config.yaml
train_examples: 97500
encoder_inner_norm: false
encoder_slots_per_expert: 2
encoder_depths: [2, 5, 5]
encoder_widths: [48, 96, 192]
text_encoder_layers: 7
text_encoder_head_dim: 32
text_encoder_shared_expert: false
text_encoder_positions: "learned"
batch_size: 256
Rows from block 2 of the text encoder of a small contrastive image-text model, named by matrix and row number. Rows with one number within an expert belong to one neuron, the router's apart. Each number is 128 + 32 x the weight over its row's rms, rounded and kept within 0 to 255. All counts start at 0. Numbers have three digits each. After the name is the row's rms in percent of the matrix's.
Before each expert's rows are labels from the 100 texts, of 14848, where the router gives the expert most weight on average: "fires on" is the input token at the peak. Only what is clearly more common there than usual is listed. The data: flat shapes of many kinds, plain or patterned, on busy backdrops. In brackets: how many of the 100.
# router: router (text_encoder.blocks.2.mlp.router.weight, 8x256, trained with AdamW), inputs 128-255
# up: expert up (text_encoder.blocks.2.mlp.up, 8x64x256), inputs 128-255
# down: expert down (text_encoder.blocks.2.mlp.down, 8x256x64, transposed), outputs 128-255

# expert 7
fires on: "h" (75); "w" (8)
router.7 102:109112166146158120169139127199116104136117078053151148192123122192116186078135121058140138086150189149095084092110069146159091140107175138102122164109128156039118134130106163179073109155121156093165114068085205097142134122148062148104147109154122084105127177137137150118097093128191117171129104107094093115099101179168115158167164129121125111125105123086158109143110102171159161160152
up.3 096:170186144163059131177165153136154108091168102095144132143138113129084167099121116117104079179122123158092180084107115154151120181138100143129175070094125093106143151106087112166150179106094136105102145133146086126129156136142142173132082138118108096144085132107242091113149111161112148143169143055107084149126151246101090160092028095159107136143132122085110147115114160098191147096175
down.3 097:111164109100158137149089188183110160088146162224146091096121154148101118112124101167168132136102127201080138165120131143137101138146128122061118155104155116070092063141115128098089105157119151187122067162108158125153157142151071064140153147098193158160127139045095144142181135145186117098114104100186162106129087114162125117140132110120159181120158115132116123167141118097120171143131
up.4 076:148189163167076082089112149128082090164109080174203111135141174094150122151166188137155092110107098201098146118103138110113118153143098190140133145122095118128157090094110136191129127116122144159080115079174126146107130127113137123164141162085120084135059054165128100138120108078117106174143120115111168157142130093122168186076106068096145117162119166121162127148138128152000179149126
down.4 084:094099126135158067128068121124133115187129152121163132090144137135122177186102149151116097138136206109090112101091154114180093189113117115119087058121173130081122127122166139163107185136129133090143120104153124080112144173100149157153107141121124102119108114117088093150129149097126160097108184148133153131089108095185160151194172091138122119099138113139175115112143145126135101143068
up.5 094:154136150139116136125146103122148113096085114077132110161134148130130131074114114102171040097143188061185126093193189097145147099138086118131147147126114150073171107096104149106143204138149124172114153165181119105086133114139119101139171039071113146074118148092144130080144074156180113094128148100204123159178153121141128160090158138133144147175041117149089143075139108121083159148134
down.5 099:131162101150109169138081107090132070111139138117132120107089171115154106131067098174130153045109152122133155142183099164117166128147121068117175150116191076147166139159113157084176134177151091161148175108135108069133132137126110140159062135141112231085163116130099156105133100168145107090157054096096122141141120063132156187096180099103143131152144176153116164123112070082112108162138
up.6 086:125156081092086134146127175092147110122149122145099093125129153060110121145071137103125106111144160083154158139184110104120165201138125096102148145085139139207170180119115086124160155029076147163095161084135098110173132137141115129135132177125173138073136162094195085146174156088105103124154140094141092098134112200083098143141136158130133085089140182161152135134095141096141075110119
down.6 091:109120125123145153136096135122135162078133089166157145144153085085134150148126100142082108043114103127132049163160139144144128186147140119112110168120132134123170074156106148114197136121178160204154055093070078123100130133135126111130118094156071111103156121124173176114157077114127140154086155156099133158127171115144085175054134121100124217112144133099107121109135111201155147104079
up.7 093:102130114111142113177080078143128103088106076143184112182151127126152118153205136174131141161132138093090164106126107167149024120171118110119105131113138161121115124141142124191120173148134087103072111111139109134057116088137113117128091169124221091151078147169091123117134097143085147178153118125152097134150176129119061149164083096126137085154140077125128144139142134123177159088086
down.7 092:138132161184144118160131131114116149173100123175157183118113099137058136177181173158115134077089050103155115146134138129171138015070150132145166077168082163126178131128113116135113076128116116124184132205172137096134114125159132106148111153139109109111116102115164151120154129148120108135137155126117095120100070157097133105157194114119155147136194132141104140085076114099106116146137
up.8 104:150107158125158155133074114153118147142105134109133141146095147069100090153125160129092123172168146126155109102134082156140110163125117150109133108180119130108056208134104177149083177128114108126120145083156123080104141174164152142120116142153065107147104077114171150117094059113181134135090088129170105104156104111159138038140148049141216105171126104164112092198137112132153112170170
down.8 104:148166092187197132115132105086187082152132155176125170063135117105083128107120119130166181134080149111129126120124100154098113115121119100140138145098120133103150115153167156143125132115119105126144166170127119160175119170128188074125068111097086127106133128115131056144149105122129195189176127122143125131052111105140132123130120140127089172107209115094134097085161131123102088071140
up.9 099:182142148176159217083091135193078087092136064093130098106138151172093168101144132082138114111126111143110152133161097143175178106139157118139182116169121115106125123146133101121074130134165147120115139100145139092182136147161123057166137105126148152128165087081120185131144111178143174090113138107096186073086111170135111119165159115164141103150156161118103090144080115116134152122189
down.9 096:117132110102114147089210137086155104123150138166091137195122122095141121186125116075153116118108106104099146192106099162128077158122121158052162057062216097187099108109080120128136100067147101123114125108151139144095129095086127144134090137167121142097150176116115074144116140172086171134149120181159179121088188108167155083151109095123115079159166096086171164098133143149089090117195
up.10 099:120129152099078160128162121117084085163098149083120189137177143146136171117156080104150077117142145169139061068117136089114125065147140137162129215108142065132111110128070094060143102146109108097099130092133203113129110118105132132120116136159175092169127132082146166087122076169122152126099110073134106126093138130098141138103190108085111175175137115145142149111121125168125134141136
down.10 097:166189146121138121141131134117091081102119071136149157136085105124175145117088112118107080114163087100144158122167100126175139099115085061088123111084141124110152176169145084139119158130160178124165092154162114080091161049112141134159161077114130086124141173151145113130157160105124107161089174148173127149135172164105190048047083152118159130112102158136176157117075076124179137060192
up.11 085:157129198117113172131132135133133073109132134190145108160125088106117136117126174132152130106129115148175140123121112198097101059178123134114147068129069176117176091084090112145166086158089144104193105074069157172127092176164150149189097152131156123182146188162144166092147106093170111163098074076117175102104178088098180123146174119112153132088119096112171118154133139082151114114135
down.11 087:114075120144101177138112046094104128080118118111112127134189114180094070120131129142132161131097068131091174183141095095120099188131160159098163086169133097092158074117165144117141079158181124097111141139123183158123114154103177159120140099041158130148147072130161151124150129111138062163095166112145083139108147116143153108131136152139121137132175105127100121094205194167064182137180
up.12 107:129139125119109124119160144192095110100129139092155077134106127112112143141182096073111142109154141128128105150130103104169102092123121112093106138146083094108093152071106107143178041110093136138137164114118119097159114233159102157118168075161118163121118100148109139124120167151139173134149120096165115126148105119095145157129133144071088128127087137106103105112106121092110108144147
down.12 099:091035186166121109158166114172118150117140164126153108141123146063147149061098108120121127122162085088134100170094114158152090134173101152128135145172114128156138157152160099125110140143106099160149075096132118177159172083115136141101108138133136180156129055122124109156074094155135175161115134154090124104149169111096130098123115097068094077139147121123106171111136093038173118127089
up.13 095:111148141138123190107146156115106103158139117059168156104190166117066200147067157101125116113135142128143145203130087127188082084140164097127139121058090117116132165162086152179115162101134172074133116088159122109133096089129132107104090122130125134163125151100123206152126097152150142120048125154120076133113130145222147144149079078120138156144129137115184100105125111146105179090149
down.13 103:105139094146177147090149071139109089093152098132094148096134081148133122106148101092165127118133103119102125158104091138123144130114135125117099156119186139139154158130131062122090134111157100165147123132146085121114161123124134118106099134140102162115067110172065070114109118148109191078150101117164124119093136120098068114138122162077122106092149118116125155098185155150125111121162
up.14 100:136165156162137120154118134109134155130143134088122139163076120149128111099091078128080068098159095133140146055162187146028105146153078145078123099200180161113132126082076147108074153101105150126029154115094131138177138141070124187127169094114101134114132157098099087113073164171159160108207130072132143053170102116179106097129157146138134104135106160118164095146119157105108126095078
down.14 089:112113129130127175120151179176130171136204092102112093078164105091139130185101147147108126117084122137075086155112128043105152126095112114140192166177083130167117125140152119136148144168132176157117149132116166061115102109113199110150173108194124110089165145170175128132138148093172085102111134153132150140103155118179148138145134170139124112087103153154108077082108089183122117171129
up.15 115:137154158109172109102106116117148129118161091071094129100138147142154123127173148096139128125090122125155101157081130150147125145106172128118117167153135091095154097138078133191111105217105099092138132100124178123127131124135151105097128139163103130073149131067104148119104141167132072231118149166100098112139081172154158166172167146120156074180170181043134143133162093156170067190127
down.15 113:160131123150083171160119098101113161142142113137074141127125111114093213100134130047112108149125199057088121128164098120149120098095094113136132114094110160158113101153134106093146050044140125111155108107123163057110126075195048165141129101104090086151088124139100078095130111168151149121111133176141084102033102117078097126120162133159162123126047085103178160156162077097107115122163
up.16 101:077121086157108112151113113165072126151128185098149116080123108110077104089153126084106133140102154155119155102136182122165121114117086164078071159008114133124090180147117105070112154150114132096151129101122153055101139101090130169113151137134102111106135122044133129051091095060099155175101109110134158110164097110149177173121146097091158152145137093131104105095086145158164132133150
down.16 105:153136170116188078144145134083136168107152131127103103116138130132138098127072118137124142158128039110095087103157099118128087147092110092165165135128134120128146111125124129123135101107165133107134133165126132162144192155139094084061085122112077134171124101162145091142134066104113063173106133167135127070079178176146144142106149145160141115167090135176188132171086131152094125100135
up.17 103:168154072085125070113137135122175049135107130125145120091154131161126147106113140121159123136092117175104176144136154133134112146120153101098128153104144132105114123165138145171105129125109163069142106139153103116120090084095118140091129098120105095113131113147103050135083088105113159152113106137139081173135114110191144131113147128109118102067143146080151151142123131173075199103139
down.17 092:122191122144088140064131071139114179126130158131114100092120134177112076150255153129115126135191170105131095122101120122131175160086188173147088142124200129160174172106159143078177098137162072144126131112105091136109122161173154089133155113154140180116119145153124129129127123198136189159087088134121084088112137089094148159124152151120029156096186170144141156154148080105109077144193
up.18 098:098129160129167075094169097134152081158074085116171117098103147118157078129147152110132115159135118145155145092147076171133082141159142076071128156138106135103103112120158105194103108132165165154160172124144100153119094148149123054151107159110168176145199108109165118101075151153151169164123139091064102020152118132157125110108146085132119080114168095137149154167138066156132108139091
down.18 096:102189095129112158161108089119088117133118156126105187167170069140110133173116160104131115117136139114172126131122140110107069089111113153091137163109203239128109178130152150126157117104146114129151112068104192160105101141085119119124134132129097106146167127105175111121174142066105100130129122182135117105104094154144151134193161109130111124138168132107112083111126098097050100168170

# expert 6
fires on: "d" (34); "o" (23); "r" (21); "c" (13)
router.6 077:140095143195100162137101152139117115140142118070150057104139084183123125138134213121122141091129142145144130032159196176116195126153141165136121139137109145148095117106156114118114126133126105141154110118177140108152117094106113061116160105119149132133128156210244129126152091067138120136103138104172162084117129107132088139097140118137108138151105132140153069079076115142097150098058
up.3 101:114114216110132083167136150108101128121161143137031175167109097156129194164083131145069155107119154172158151110141133146155140136132094187149136082119136120122146133090130114076123193124145132117141155163134064148088158168110138099125151113137122125103132131132127073161126128116181079200123133135151126152067157119181170065115116105126162110102132207129092081129144085142078126145133
down.3 102:119079106129142112137133107142120122111154180143076096165163168120104098187132189122201111115122120155128156111115112125132144089136099101184168175155122086172169141164150116098151193198132127136137097126097110163133105190113109128135133109158128158156112174142085149189168135121146114105140160182164162104188129134111146119155132150102126145110083118043129117136111114107180107122133
up.4 125:120165103106158144122172108137179084131115138128076180139141106111126097140097136125168121129160108081104178086128130134091120091125118141137139135093194119140180126090133101083153133163113119181183173203112062078096081111126111148147088087113151176135144165134149120136153161126141125046115116120207166101101089140159178153076118144175096168114158140111068157070102145144121107124126
down.4 116:161116119063119086130137120131151168124145101108073133119136089125118098189142151148189106153109176129155068089133160143085143144073072076043167085124117169158114137186154160126141138081126133099144149162139178062139063161160189088129150084056145127133113151132141140116125069112132158138131123163116175095100126139127147104192181156207114098135126157146107166089152145094089062081083
up.5 112:150101172083134116116145058134100168129055153044143105165121116118076135105149100139127140092125124141086128096091138155152106103127147117104138193191131089097078132109055171131107075172066091114157167138169119151109160123138153129099123069103172141130147139100143166123163099165123152160088101063134119039134106118101128139102056122200087182182129145122103155190158125084074154174092
down.5 099:121149119138165086168099106139068117118096104113149080102101063113054075104079172141101186137120095104171216159130132110133108092133100174187130135065136169189160145146188112134122162140113150142113160091153162105063127100090096104103159186098120092133192111096149102020151110149094151120103088108158153148082150195159108123132132143126120151116129088235158099147171116073081138171112
up.6 091:152164145144152139147150128137092089089163089146066127160124176092157118119099157132134094119085092122158142138111106187155130119123079164132151139141110065147075143061157091122108142117117107138169167132125140157107149134161075165119116111155140096141113058097089169137122166146119044174151119149200111090124101107078168109139143110110063105145128092154135177179087123083118160141116
down.6 087:135135118132060167114050118136134125109089128142107065139115141147173169173173092121166095136145070158138121159149166132163107143140157125122108117133057096178103070118164136114145133090129178122146143114157141096172123143132181152119173127115128067128147069179149098119150222092124112036168179151143165151156145150087137153149110070161140157152100125193148090092080120089134093147101
up.7 106:102120181056131088165109161164174129123131127134126126157071107111135139097158193138170115155094070127134073041136139127125026133108144093076160088134089123062139168100092148167127163143097078098142195137165074100098112116064128124124132111150192156144137106177156193090175065137157122100099106088134170164122102090137109078168112123127128080095118143141153106143109101144103098112138
down.7 106:120110051144143045140090142101089124139101141139102118075183098118144103137073166134140118189086125138152139150168106137116104089186107164078095160095161122167175129089119120143126132132127168139102095142129156150141106042136120197127091101053133083093120123103118159137126155204099046215162093115163161135056141150127100146092166128134069152148086131161132124122165150088123138107086
up.8 102:107161185076099130109106141094147085173087073111120149198190061156131125090094150198172135089118137170062143134154115178120130149165091124157155129090156143154127149092148129116131147122128144110114191136121136112093089115094167177128147183119096154112157111146171172080173122072070150117159061091050115118076156128100112117109142139118166157088072133090126043187117131135130190109087
down.8 106:140148066102059137139087144168114173150176156172048163162100124086112131147134170144099118143142094133128128179069093135139166132128192132131151133148087133073097090123127122091098125174112146130154076107139194097132169147182125084099127072091069091090108123139076179172122094139135156088174158141159135157063156135139129109140062086151100129105190095188161055151125088092119113103095
up.9 102:145162147064147146141119169140140143091123107133119117178142132146119130115152160078132070088138127094154160107190122196099140153105167130138139164104107093168065128075151121183111144167143042120059113100132094125151157106068143136139110170094123150084125115142079122145133174128177191131158131083120119115100107145107137107155116149116119115113150125122127050127060117169094117130124
down.9 100:168083128142079140081120101119092146112149124113119148131162146121119113141162061133079092098184123133148120132133192155129125088124067158172138144143166135109140082098096152111129130120147118107130122163183221150145162118057194164148083127180107128098211090132145128159111158094150091147148174144097139163130116136084092085076068076174060120166117097149144134115150158074175115141082
up.10 093:119105138065068152123142086158081128153130197106088108112127087192136100114139096088166088106190180097095137123106175115132138138083120100114143109175132122126144116132203132202050093154091114166139111149089164083145161127127157152133150131112131103170168174079106138102148110185097125173171098073099082113142121155132106095161130187184134139212122083112149115149138168060087102122114
down.10 100:170143085206164149127157131164144200160137106114129136119106178113101137131079104111033131109140138163162112077122134090168082094198140124086150107112142123132114108109059125087216095079150108127069138111120111114111119172167131176110126136107103124138134106100113113152150202148121132127159156095194107153125123088144106080149130175094066088086143138154106087130156044107107148120098
up.11 104:157093100124112102145090136051149106139140092163136145142118160050067137073105147127096083163123125159110126168091142131127184143053146138088142107158088119122132140108105122120141145158184124132133099111184151124130158144082118142139172089176155135109108109153160155149086153129098150080182166135118124174085145140089078106141156121104083156138151172140124156148142152121116206127081
down.11 106:105144130151132068120094179105112050155132186164139100107218115131150140103124140094121156113186099139097155137098110175102175141141129120206110136112111151171112080126179142105125143180110164183143092085162148137145148114085189193184161111127196118107170042189140162132107166123136101130106154129068150124107110129110153127115107099051145190112172077170085083117082152145113158075101
up.12 107:151111132146117145185023062141114172144072172091147131073143099139156084152111096168136124170138148158177178098140173121169142137113110148117154133164101174161095102174132122077138099136108098158100139148135119175147180107149171127155207123170145050129129103129154181157169102139120151146162145127134109104168124162144187100161138160105167125171139135121092084110114092191145133047117
down.12 105:138138167221093131116146163068093097149157147066128082143164138126121155119164142120141141101134158085168182140104166154102131097178138164088215189118094164098143085134131125164144064112088158094135092127106132114130123152105102138101096086119087116150124095096147119152079096125120162154062120157102096195105166098154114122091111108097174113072175072132123119095135176116195128132110
up.13 119:108146175115101139121124094148160114100141051086071085150112135200099161058037111163186164089156146117150163153129135130145127127144182128124122080199152133146108133159049144136151096119142093120105194151139105097102146098084180166127110124118168090142128160129149145164161144139145177161090110131143113103150173123118137108138138189128069174133126132159208130124074120124098093109154
down.13 119:142151129161138097191113097128163170098192092135116125116119177137149068124156170123097130102104159117142119145103129074140097168132189124179152161142168090125161130109089131060113134131175115120122131072149147185146184113106118136114147091143130131137158147068108109177167100159164189113148149103121131165094172139100123144140145103187125119121145181129112055140149090130155115178174
up.14 089:129135076118059091173133166137112098139146172153113112180173162096082145143097158150133158152124128144150183171135120132153129098126119164087110167082106129107124135138197072110169135129087103161113100117089093138148144139115177119239133165092104091119161162139080130114179141133136150113142076125056145068122121155131141103127114169073160146102101162103157192127072152158101158107097
down.14 104:134102121145078082150025159153112074152193107140150139065127086106130140133077126092154108098181096134103083112096085129141068095114098141108106152189134104149045062106182119078092085122102138128163161170136157151211113218113119141141182133101137144157124133133132151172130135128136102069186108151118125105106166144147082169144152141113149140110195151152111099116129138116107111109108
up.15 091:198111095109141107121125170159066122126116117132110094138082113134096114091094125126142115129171129147114114167164087089162125144070133091104099087167140105172148126174116144163153069121130127112108143106137095188120119162156107066107154118131091079113144120120101150162063099086124160125144074075133149140120118097158126163069097181188124064103150152184117107109138115102106070164157
down.15 096:159098109043128100135085102130179161155118105131152096109135134103129140177101126143136100067096146150105140124134186102159140121071144153158181126144104115103145112098131167146179118132106099092077196095087195132141106190100118145088082121107102163153147148114099139099091068118098122089187145125170140135079143155165134145145101112134077122109018147144151107200129146153155135106185
up.16 103:129139084080194121171141195074114093142098137109149169168109123137062136121117176142194193145141084061101093101094173087110112087105103183097133093153115152112157153139157125050160136158111087112143089179080104108127157147106102196151132103129195136142163137138180129133134153111159201096142122175129136081132121167077208099081094142080119121120074141160103135170183129124092070100105
down.16 108:120140196139170086098053114103115122173177172112131157151152157091157107164133166128098096149154117158148142094111127130118113116161143090073133090139136173132068082103129129161125145070100194155137055142163109125123146117122176135143130057112169132173111151200142100097174089170120142100095162145073165125118104123153146162173151181149099166105170106118109099125106115119156105139046
up.17 098:214099078103105117133111113113114118145174074143170079133150113092076064102181058148100095143146152141056117157173121149107147145112153119116121140156082128145081068099156141093171090145190176150134104087094131068133097127189069148115084144129048099109083099174137110173126107113093145111124144175081136136089087121141137110119116120116112088196103145058141161140148113112156120143110
down.17 099:096181156161083175163150108107164113147120118130138105160183103163085125155109092109119166118088124119072077072144107153155108180164111148123142178065125140139145109052149119143188171105171125113154138069149140082187136141148160109139115118145150133148148183101137110097188103134108105100135175105137144160145160113125166147106094082125104168098144113195106125134160113119102142108127
up.18 101:063033115087130187122149150148139119109194138156212089141130116164144146157136145162080178078107148089134167152139093147136120128110107129112135201169121110111078053190147132083108167086144163166145123123166131126112085103121106146142149154156144111136154161065093030125109145144151138113112138105170148126173185157136127083103150136136102092148143156089122089100071113127126098089116
down.18 104:124106115137186163168128139044204101102106172120146100171160130102099147131168080135156145082124181129145089125144110046137139066142178138107154106154131135066171146095147095089100175135154141141075174088103121082101161167109139102155100115162114134154116065118119146147139155116137088118130046194120141102106119109201140097131114109116098121102152093112099151077210148117165112066191

# expert 5
fires on: "r" (25); "c" (16); "d" (13)
router.5 080:160136184115119127081133122094102076120137122140135083093137151127121099151124107142084114101103122129134135203067157107117092221141040068107147058080163129156103068121165149115131098063091176101090135163149124141115089123089075160112149130127140143139137090106120084155155075067102139130088150132189146132123131164127085095130117136193109125100152133185157109075078123077114107145168
up.3 087:149135092148156111091167177118128125170130095135148127149155164111141113071087159144201091147131174098135140164166137070131136097103169119118121135059110155110140138134192151059115141082174096146199121133199082144133129138104145169145148089172117154088170065128187071127127169164105073188125107178123142136092113134157130161102144126114107106114110138060131191097098156144146108157115
down.3 098:128110098078113135159108105106139136136170121145102158165150096084128149101063174140098147134147106126114140131118120044081154104125113097126076074190159165104115089144166083131138114152155155077122111152134172141082105123167156209094163113124118171121090085097119120114102149147128219127055118168128146103134116140051100094141118132115099182216160133145098169120098096118090178160155
up.4 102:143188089155128123116096136113086018116158102148086128120130146186121129202129131136096170148130060180169117150075176142181163145124075142117080123148120124093128080115075095138108158180090131119160127156132162128085130115059123081125119087075107129091092111156179124153219205096162128124143145149109129120114117147181128166124163131175112100143113172166102180080118171093088100133095
down.4 094:104130099110120140022126150104100127174095098124122158071131124088113161072154133123098133100101162122105177125110105098113060208141129145152099143082137148116109124246124115118163170126141153070124145128133126100129133102124112166047104124137201144143129116103109164122080113173098137120110075118185135141149170077101171126173077117159113187138171135098113097068056085122148138145138
up.5 105:070147072146198162122115065160152137120125133174052161143135164140161121131170177143118086114067166111104157096140142094145116113115098169172105145110135135118098160144135135186124127180118134184139080113139099179131107123113123103153163120163031141154117152134093150164101168152108099090164146128142133142103117124133109100132178158118160148115151090169155153099128094097205122154137
down.5 102:116138126132184138141065108148204138084149125171124077084107172123141105171136154188135148139108132108070203137138148146141155065116160141144093135146131087181076144125150071119146066147131140190135073098150121091112179100174098119108165101077156116086091144200132120158111134148106146073132147142144143148117076155131090139208151190153108210118121100056123207172113163132109174080146
up.6 091:151135116148096146067119177186123171120116139144127149112133123131130159117176124117135101150198139180196124142107121105136099105134106143195081140098102076168181131149206096085153156086192139141139112101152184136104166175157141115153092132110141170126145132089119090113094137107097156099148114129158159185085092108060104087084101109101160076102099159067085175130177152092127128135126
down.6 102:082110135108179114098087126110166129048144125129178124112103122144123152152088070109085152121091090137185162140110106139133197169123090125121122157101167132179125180128135163138107146127064157086104112120167131100109159127180149076113117116173132149113104124084125087137199180129136172101118106137125087081209127159063106181108135169132105112170166090147081075093078142109132125141154
up.7 099:122084078157071144124159110187084207193136108180097114188118126165129151124117144112054130137156127161132091126103096114151124142099126138118148154141097133106147130164150078111102124122153031106145189116115067177167133109159184126105105134146165169094105124169117118188168144088113128143122133109133125196147088126152138159218144151074151093170111144109146115162200115122114176167120
down.7 091:121110132176141087136089112156125104135091185104179105170086129112171128131143047076096175130088183097129148172096105179120087139227138147176205135084068128111164131115135139149122166092136083190125080138110138117174085210116081166137119166103108120138132187082105167140095110123141101141061145090119116133101107134154169135069163090101170149095107118118096104113137146133192119154134
up.8 077:099093097118139091136117079113104151161126092092158129156081167072160118142106172086163141118179130128111143143167104105117115123134187163145088092136098137152158183095076131124135113115143080138066165145144159131196118106091106098245160086127115135128138160177149134115125172076161149123055073122106074085168167101212138090132120089133143119030118160159123108088137157155136090157177
down.8 094:109186168137160113155094128091131158119151158153121124048186103164142161152174226146117130131106098151078128130106171105151138164129129108167122102097163129104152062034177104160112128139122119143105078122095105135073139190137132106135110115108123128145111139104141119065167169141083137075080154131115131138091101150112127137168160132116108185170094154153124169109060083084193156136096
up.9 116:101177117136180106104098086102170145137065143099183131180113137086139159077143062105154156090141141145098088089132031155113157117109126098141087126149164086109118173141128128103168069167102141158114111126137088138146182176147142095161152108139170111140101104139138137120132196161105153127117110128113119129139145075102152147198088172123132154162152081099074153172130122099129057093191
down.9 102:170123149104135113091159143127110066132164142147108115116170150182076066146188151161123136143094167088144096151143151110091110127149125106123098153085144157118093106112129131155103162067178126100115128065106152126107092044119112106112109066087066161103166088116122130115102027138121184143137094157143086128143130213186081141116177087140089066115159108137179078108051152128138168104100
up.10 106:129155128063102108076132133087114143106095114097168096113102153156144136206166128132152180099178163156126138140145112146115167132163119170119151105123094143110140129206083132163139122152101122141163132117088149123098086147120153099180087119085149200131152133173153096143119128173156124146109127098241071171122159202096163109179097184084126116039089154117114171191219090133113103152126
down.10 114:149110131121116167098135089104137125142139156134116124094130117143131104114107135123093136071135157128105132218075110149154101122151160106076107096177098141125093061121166176115172050140078134098075117113102108196117079156131145135107153163188116128141135175079068064104131111150062103100147133137150126093137096176132090139128134189096096165106180175111132132146189130140121164111125
up.11 082:150130157130115173078174156079104106175072172125158136125124160094173113147111164101118089135111147122124136120120151156119054101109113086159134096119109146141194169110155089147155108121140094171144079144124166133156088167128129141127090115098149171176127121137120122196162190133164031161108149106117141179171123164152163152132196079131148144145132102100174094096169063155118134066139
down.11 092:157116173129103113171090134102111167162089109116084220113121145104122128175063119138096060102172173145191050122074165150109132144122092117126171078160139100133128148113107173110097160175141149181163137125122147122178086069132135087204102111175085060127123135120065111165103092156167103150078128101075145143114177116065128147149139105050097145092158110154085171141143174136110169143058
up.12 109:155124165141185160132111167062087151150175091155119169115130118108126172102135127122165155082113142142098130160197157207172113132070150126127132104099113154177118118127139141149100118166146084175148057160191095125162204117164158097099125092107216091119115129177131144126129143166082095123142122176071138099150095121105141149137119113139157128103142128114093133127152145143091130071073
down.12 111:137133144108155114131134104150093151149138103111152143153121147127132145131168127106150136142193103098138105041146114110166166085131178085116117176173156152165114148086132116101156116121147116187181185139101147094145145107144144114149168083099142206183131172192101125102133127122128104193146105174116101079145144161127174135164149102109144092132113142113160136103142156155046131084140
up.13 094:133073164110159149145087104136147074153090152169185165133141174109198136148116121103156178099158121150176148154114112169140151058127109130158083145115155149106098078116105080113150154168118098180155122136131116110205081221123137201146103155167046164060174104109150120154124092067156110106154160138093117119132129152171138172084033119136162139110100183162128147063135150139140158152118
down.13 087:098153152078184121127100128181108131121124168189164152120127127106167084137097191138186190106126164133143074137130125144113145096056154123070115152175187107107093141122116141144063166171180075107158142115091186158114070090160139163134000118113158111111125169085126127127110145156135122095055078163123155110140134123177118170124119153084116089156098134154095162111135114152072179162095
up.14 117:150149083163122111056142094153095140121124150087107143130180166134187162053091101130096132096129118060092103095157139083165114112137081134066076138114125136161070137122130173141182146183101138129164169163117112167060126159103136201141112085078151150088129177178159105127157132152105150108087179150109153066125093129088134149100173111130107114145203158110147156146066105104118123145135
down.14 105:174146116118134138147088112119184121095113138165098176122158121128095123153089099186132148130107165123137148114065111182139123163150113132109152088162135158039185104104129163092124124068119102118144097150088108137126144078117158111052112093145102142089104043142138103102108111098132118161185141144139121146145138169088078095108090121170144196088116225140182111105096127100136107107107
up.15 090:137126096149186103130116133104096115091138214159101118131137075118148160133153102111158118106116162124108148125219166121128103146171121147162150137124145127138207101142162126130052142173090116151150125129136170088115145078090133105156100099089166149149086145140099166127153168072112138179135101113158114090139148196151123082128102115131102146125118134094161148098122140111137114122110
down.15 093:121111140152104095118206075073177123115141089173132131152139146207097135127144100110184075114157190090159136101062117104164116099098126095101167137131164097128054142172213104114128122115093137128150150152076202120182146215127151129146161116169156200153093141125187154130145170171157087129149163193132122126105128118105156134107155163169099104093137094114149118140131110197139130134110
up.16 098:134191144144088111139082144103161097132117142146176113134142095112173166177146149089197124106050149156080202120135154158075147153110070148090128086018107149169125134119159120190122142104119141126137118141139138123157142140130120059124114086153119090172130099116143121119196181128091058147133099131127189082100081121170085098137157098130156151115140106092158123116094157113128106162119
down.16 091:136069103110136179182049091100121119095112108117157121163123138077097098136025109160101138150157078139120096152120168110100097131170111149116137116161130099109064090131140112111200132136140139136130082107088134039166068103092106197092147166108125143162189091145129113158127119118153158150057153092140085172166153125068131133140117077054122114131096170097133130105129150109130091163156
up.17 103:160118119140111148075142169078178133071084108100199128143092165135108104057088170157225099163097102149089087116129135159149149146144141080139132088124157115143131116131116096149154144114098121111140150147172117118151139144096135183054133115127087099162158159133122099136103179088101154120099126145104128145146105107083140118100188092158092109121094138167165079159097162117065118131087
down.17 098:162125116106098111111115092180159158122148117131143158080135078046073164141134157158118143203119148126115144153131190165108095133070089139085131104147167126112145136098107103172146122134163135083109110145164117086089170066134043109132131118121160076182139132149138142133141105118120112016115131099175126110063097104128145083114045141156172109117110146183106119191144166119138088120136
up.18 091:109087119144109134073121088119100136157143169113173151156094099075101098105094126153104129136106137134153134160105100132170124101141146121146071136078132070184135064130084105109098146123081126162169067092159145178137120130169144106143132120076106119110150123151173170167142178110139125178112173112105133063110121145105097140096156063125104176136138080154129137178110163166151148130106
down.18 095:099163083191172110182092070141135149107089163094095102191145091158164135054121172120148106055149179147152149191077109097087153165142128194132141092146146186168156089168126126198141156144109092104153098063151127176152134128111153099140058109118111120085155072140103144125167134084149126105134129124127102114111102112168095146126111131088170068098093158186150106172145095060155163108152